Weights of a small encoder-decoder audio transcriber.
Model: log mel input, encoder arch transformer, encoder norm rmsnorm, encoder num experts 8, encoder layers 12.
Data: trained on two synthetic voices taking turns or overlapping, over music, noise or silence, 50.6 epochs.
Rows from block 7 of the text decoder of a small encoder-decoder audio transcriber, named by matrix and row number. Rows with one number belong to one neuron. Each number is 500 + 50 x the weight over its row's rms, rounded and kept within 0 to 999. All counts start at 0. Numbers have three digits each.
After each neuron's rows are labels from the 100 texts, of 14976, where the neuron reaches its highest value: "tokens" is the input token at the peak. Only what is clearly more common there than usual is listed. The data: two synthetic voices taking turns or overlapping, over music, noise or silence.
# fc1: MLP up (decoder.blocks.7.mlp.fc1.weight, 768x192), inputs 0-95
# fc2: MLP down (decoder.blocks.7.mlp.fc2.weight, 192x768, transposed), outputs 0-95

fc1.366:512504503512516524476505454489480631490542484448459427558589559544575457463485606427547471566572373507494552463499499496513494499468491526548506402466578458581453461563550548479400496452533584545476510501468412516399598502487504497462527572439516570514486552496531537461528532537505471560
fc2.366:513517517350471497514482443519542530483506496541411516514457562480383459613451428591510428526565528583518517416520497511530443529551538531464501471554516439501503538501458518381478474581561491462526491535395433491473442574451453521510584546518420513468499524455481510496537443473477517499
tokens: "t"; "p"

fc1.327:456509474414488475406396545519438607505621481486491502445543568478464519454505527482402501503546509490524502569475525522466422490522446532450441579549512549512470560366505515529434500489445482434525474605428420464464486502497518516481489545450446429474657523569473531458513566536550598443
fc2.327:519529417423567576452514426526497560502592525486563521551609524536466443460521487497494421494410426536451525510555448542592499542491515470448569540435605502536558463512535363496548501486398485558563438450413561527539532433383474458571531506547533529535445446451451554521518568526569500516
tokens: "a"

fc1.0:491429463570456527478429398493503497444503445540466476505472481527532457528483496518421412572546569465469462511480528480583484559364499485489536492520383460490540483506535453499472476495452578477523526577517491513547475512538583431522483448565451564433544506553497406467398475534417566570
fc2.0:460542519493489473507495454476402470458535423516503455561509477445517524461539460442469475554553496415562491505458552527530474475639551597512346554474513602550447496517482446539592573393460536429503437472490526503536479420489423554520448570509506532487570399586510512555517474537497544488
tokens: "o"; "r"

fc1.554:519505553476529480483459445485434496409500491491544545489474420559532602477414463426425571507412465487556460458502365542513467440502445559550499565570480485426449497532534486464474503532591471464434425491555465495486529525519455436538440481412511549487534527480551678528520534537536578415
fc2.554:476461514540401486392481502524511585602493375491544506506529522429494536533499505465604553449508508502564463524463517501570489531552464456398528356513492539490577497546537493612527457469523494503552480482368502526468591496562476468396436550491456484516555482535432480484461553315420524538
tokens: "o"

fc1.662:523516430537533467449469432477424404451614495469530488484463622499522417424537506548519467489465508455557516535453595561536531443547543467470533446610509503526502499382507491586468453512552504452437488439565448494470494402566433498477506517450518572474493543520511530539533438435562367498
fc2.662:545432500460518486553509462443492414485459492546382553525517472511474593432522465561578492527472466570552505482506481533472484527566596483506508483426511503471479392432486527507512525600480448472518542520473555541523496485474457512502572436526530442535520473502531487580397532419535624577
tokens: "t"

fc1.673:618498397452517492522475414477481487529564505561490445521586517506425555496526510568611512456446510517496498507483399542421540500472453550479580494471438418562499474696535579503516521460440466527494613559452507433470461496502540529501504503602502493536505474519508429515494599469509500423
fc2.673:472542613501447434556497559476480375551484461503600478489431430488551549509493527516489469507413394463554416419423502523527493542537493553622472580465479507506480420557527492462497481505533375583524488477445497481536496432587577509503480403514412448522489462506463476554559512535488480434
tokens: " "; "m"

fc1.269:502428452510490445561501535519512541583505361485447489542470435447572507508497494538427589477438511575481506535535368557509408448537417462472523477410537493469498495550449364566526498495521506518558473481472490427476504514553536495570362487447494464558525446552468543400444512538462563449
fc2.269:551520534458490456533465497468433513490483536469483538397479493432513489536465535421544491529466432550481481439458541496461482593493687475479509513496480552512594500445559546577491455528574462576524506538455532517485539570485496547476536462487464438468501560474493442549500495535423508533
tokens: "h"

fc1.146:423550466594511523569472458515418487499514542561445471534416528494570440457450496516459420421499473510387517471559483442540445399539467569477427396571471583449528464602474516440548469447556488449575458517492472472492579508419460422523468464542489511435517457525461471493445496426505549451
fc2.146:592453479428537376485434488521535562408527522466518526506495535547519507384615428474575471498499511481487499533521390521538364547498525484540491564445510521589528452470499481538551531398495529478421553473560518431597476548499467418561449444501529406518490503528570469390456462539572364555
tokens: "h"; "v"; "n"; "l"

fc1.383:508530535378472557471504546508537478449497451390455343539600471524553497453519551494557480449425399664539547476530495449540500464636504541490440421403550539502521504520522508470556552465377508486454475454552494437383509513439502516507511483479473532504462596522523544489555577517446531465
fc2.383:478432475580490438542480508600504501472524499509494505576611564502511479529538452522431494537590528459502511377470423488496510412597519614571558549429560502498538460515439560433544477451481564468552520546521468440528591642516492473504500448471410556442452475521483456647522434559428484450
tokens: "e"; "r"; "m"

fc1.115:623566474436549502556518521573434498525458581573480458489556547459553458491541463517508541493410512459401401454480599497477483483499515522488518478532476500549556478482528494467508502448387455454559526538486447436555554478495499619523596443503375499499522497402504495532491492434551511479
fc2.115:447534461521565443491470403484525529561471562547537552466518533524483463443484383428527478513471530607479528465556586436521421539474527472470455437549459558370551429578487490615511480580471540512527446564482526508482407510425516515533454423536460486524513473478479582482440486516479495463
tokens: "a"

fc1.440:497394539449547579386463497490490520513493471466441377570482469398428517437536486562492539525468524488535578502574488486462462451394428441452525444440528479414507466466395524497596548557516470495481572533494467532451469547425533574504414435466481473552505509484558476495490466435391490472
fc2.440:490462504611506485560492460415536628504557519467458644467478455558568500541469594576530508481485526529460503559590473492447518557554518521400555582479532457593431455525485518468500420527470453495523529541499495422453454519555431522476462497509561473496481535533520416487479597448576522509
tokens: "h"; "o"

fc1.266:558495475591448537419505529469555467493470485581509516446557579489417428477431502502513447482580502582563470554567462444446453469398578520484495469479546452397457509465527472435623485445519548608571415547449401481511590483576523451448422535469592450498524529546414581472436519489447527483
fc2.266:500456560555411471417502529517471398435576507455522514480501449505513490635408605554427475500534493424582494346507482554489489549460503485614588418447538492507520580534587473499549619443525459500470481467547389584530465504464430559478577586479486417455488534486566516529481539540506453519
tokens: " "

fc1.364:513493387474473458410493479467413528531535577483452494451506509517543554568619518399565491469526509496540446535546427421496478382537509553552466476430385535429379544499471441479508591529484481467530501485518470452514532465515487516490527494482533482484504454559538314535520532527513560487
fc2.364:446462497564553502515507450565566480540567434450539525530498541461483462613532540508461432465458530427462437451521489545589493488465578454476562572522495477532477596465459474487387482546460555556477556455504501429499510486591444499476484438456537532520441440503479513506529444529510546514
tokens: "o"

fc1.677:437408486536467532499559521408518496407493526506506515521536562493444508517541432429459413487504459450448520481531511512469533522530460435532467507421458510503389404524476465439490419516471610449489512414455460474502464403464449603543444570449463445444465426433407475514406492530514608590
fc2.677:441521477415584500505523556529536447523481484431420418629550567550548487527563470525438449474456585383555470497555491527505453549435481554512407461534447510478423503429537561510408554541444464593451567457471528462510470528467571504541514496566511497490555495447493548445406487439536486487
tokens: "e"

fc1.240:504536455496474553556443513591488528504463507393562526499459469544551455452471450463544540458419490561555447486504456556512367457538431429446561462442440517458527491429579542563495545493508510584534448538523517524351554477605533460460433480488483586567449491502496525495545495513528595536
fc2.240:507475495448564485530477479445463438518488521540467548452457543484571509485454592517406508414401465483462539498446486451513453445481448530481500499496537504537433407412416475526570421529538543437467446502493534483541468475471489493583503460570390494518559469453587528482478478472501475450
tokens: "o"

fc1.5:503531409575478469515529479369538479470493638491468564491460557500552445405460488452476506432543492482499486454462418525537531488474400523361578526473475470442406452525491447498560498549481388501474475540531584545476564559451526479493536410454583484438528437526494503515575559464421472497
fc2.5:494547584471533513483531504531448593533449487529479463482553471403472474441488412444592455502446499561472515465499460561420417424379423557472463508537507411542464563501603459517569460539481462570505602605413465471511488449562458415457546490517473537447457487535558403457459523493501608506
tokens: "b"; "s"; "o"; "h"

fc1.637:444478463432547572524501469532451545504442521520572457461602513511542487493613405526446457421507397478501446562484509412505500458521438565518559510492540522479554498480491507533365483524517467478366448549562453469523558457466537512445496453512495539493558502498506593512513511465491535460
fc2.637:503533477539538532506569458465529598530506546460444530539500508406511421503448477572451528499395531541536579522498481422496464511475496498464379473463467582455420488451523599572616503494517514560570482551494499612486457524518487469480451527528515535526490482563406570502496562497502558517
tokens: "e"

fc1.124:442501499596517546431445456575508402534501568448441512542527489494551480443468480515480566515472439457408423475539475426514542557439502378502541385470521435446449483454519497511497462534483448559563499495418471477419485485548428468502537479409506520472430568445457631546515391490498446477
fc2.124:551541493468456459457414412448540511459582515503502449571463463471477517468565471440510470515573599449491537440506542487469447422528465554446448489449504491535496462537491452546442394556483517537450473544411489554568487569440453470489595456583459527566504463514557521445438442506546472487
tokens: "b"; "o"

fc1.462:435481497572498568540544535546475485569465544580447466502463536457465561507548418512408513456481505548538513477565453479493476532456546446456432507552524491605463455515555434549524497470541546450531540432503446416593472422490453611520513493555542497454625495497467534523560540471395466497
fc2.462:489535484424484498547522515505464520523569567470581511518500507552508546550487503527463477486474564538442457416493503453564563513454496531493452495465471479575512395476452527601497478589485419569505361535567515526425618545549487503510560511588489546433539466505508530518506460471485530475
tokens: "i"; "h"; "t"

fc1.287:508484477461494529405526452491497462473437458500464519464657525512508521554499392482529518506579493469519516409511394574556487549591490462544486503542489463490457570436524448478423527548441491505458528492405475572532521439532591588560556524492495535520511443591504448485513418454518452433
fc2.287:493520574529489481534556567540497553510502567543492588542467432503557561479497554533537541496498484467442460630470515461536543474493557553442440483531602486548414474526444549490497587537515432463484481463532485589510424558503603559469529509496480443577389519444445404490462458468522542507
tokens: "o"; "n"

fc1.502:460508507616484525508448479506498577471429594481372442497502499511451485383539490404551510539466449475498525499523457540614531553396519453563489514523522455491466530465513483479418436489455456479496484431478518490400499540522446414495498501522459586566443513487455458568544527555427487530
fc2.502:534499395456570513443493558504502511451500410503597456556431530574524463485523511501552473569452503481510551472506505526501603490470374546461512555569464499518588462476430535503605529490519485548561518515495483498503538533508638476492618457548525463401537538462431491506503539540523462389
tokens: "b"; "n"

fc1.4:476531480524485424462368531421398480551570548545389483510526550402572552412481558526556518558466524407551430508395539544523463414564438526459502535480481504544511577432504521594528404568525478559446530474522588565456421514542474532521490502565455505516403486478518490460499418507544488446
fc2.4:535506448563442407568547506403433500622521529441454579500441571503556566501516610553556501469496503442558533458439484465581499411561478510539493515424458416494573500476531461612512464430456471460491432473532422517465434527503513534503448533484452434583471519515501515550520554496455560536
tokens: "h"

fc1.312:575459444540460545510502503472511567445482532514451413494493541615424484518446468437476425515487538505490491578508508538532402480508404489411499504563445537495442466470505406475497340503568495493494439452506538512459596486431543383372478558426476505555556533515491439461409618512529547500
fc2.312:400526476480406440476411593503540440562605581443525508505517483493466535608479422533531434531433476539478478471469552513581574529499478458509426519540546475457508502547507496462479572543556466497541560538545531428440424478478535470427514527453582450517500519540467579577589409479495510523
tokens: " "

fc1.208:490516418522456421368550500500546547522472532419552466442442490582491516448491518489505540377500628434522572441583523469485491533449477483434475495520459536522494428442531502575510524495468450488519476405484504475507484491477475472412504404406536555558472437468527484568430565533463502482
fc2.208:510550467540498536541561506453444517541467533563502470589596477401492511520584462515468527412506527488489589544463444529420536512573427463479494502576493450438513543511494455535515527445532555496523473566535417502444431547526446513526619559541424415423588491548517547476565445512510512531
tokens: "a"; "<end>"

fc1.329:562498465632504500458406553405459453503505445513547610561456500513483452458452437568462552540535520510507475539486539557486499486423513516536450493539446597541490459426382490493473504495530498413433426389545446507462485478399473592471449504513611481546430547433526473498471504490591456621
fc2.329:546551528458470473445555484467472486490479486553383504514509475465482454503518483522460524437477447506396518536499495509489620513460554518506445518503467540478430517466524439546498505517468575534481484511560486477420476578441486505556529492581555323485421551581495443512382442446571435420
tokens: "t"; "w"

fc1.141:463426453506524446503473600527411510551529479492521512480525476565527466504457517486475506476499450480475431460461484417429497465497501498466578519498513471524509446509506468473542565482513571464489553507473551445482536471543447562412445503544421459568473458515496476531541537494461509418
fc2.141:475536509519484493489458543492570567490427491465585506462456524384544423632498563448507431478566554556522573522483424537474496526394516556468466487550415526482517471504528528582475558437476430564514597542525490563496476511515538516565535556608540449494540570547455582469552472458554481499
tokens: "o"; " "; "g"

fc1.295:471520399519479497455551470468489599526467427516554429479410515534463410460636458563493498596554445547585525477500518556430492506500459488535522536388493491470448498470483452433537440486427481536477548482491561465572462507414540476579540510517506438430495520557573518564561566486471515536
fc2.295:527421517536502524524586484574514489561491461468524483567494465390481502519544489502464585486485550540506539527554470509619448514416476511396547590485479509501458578463521459595488452519463541565405426528468517428569489511452526509472486485493515500566531534490645459413466443452445502429
tokens: "e"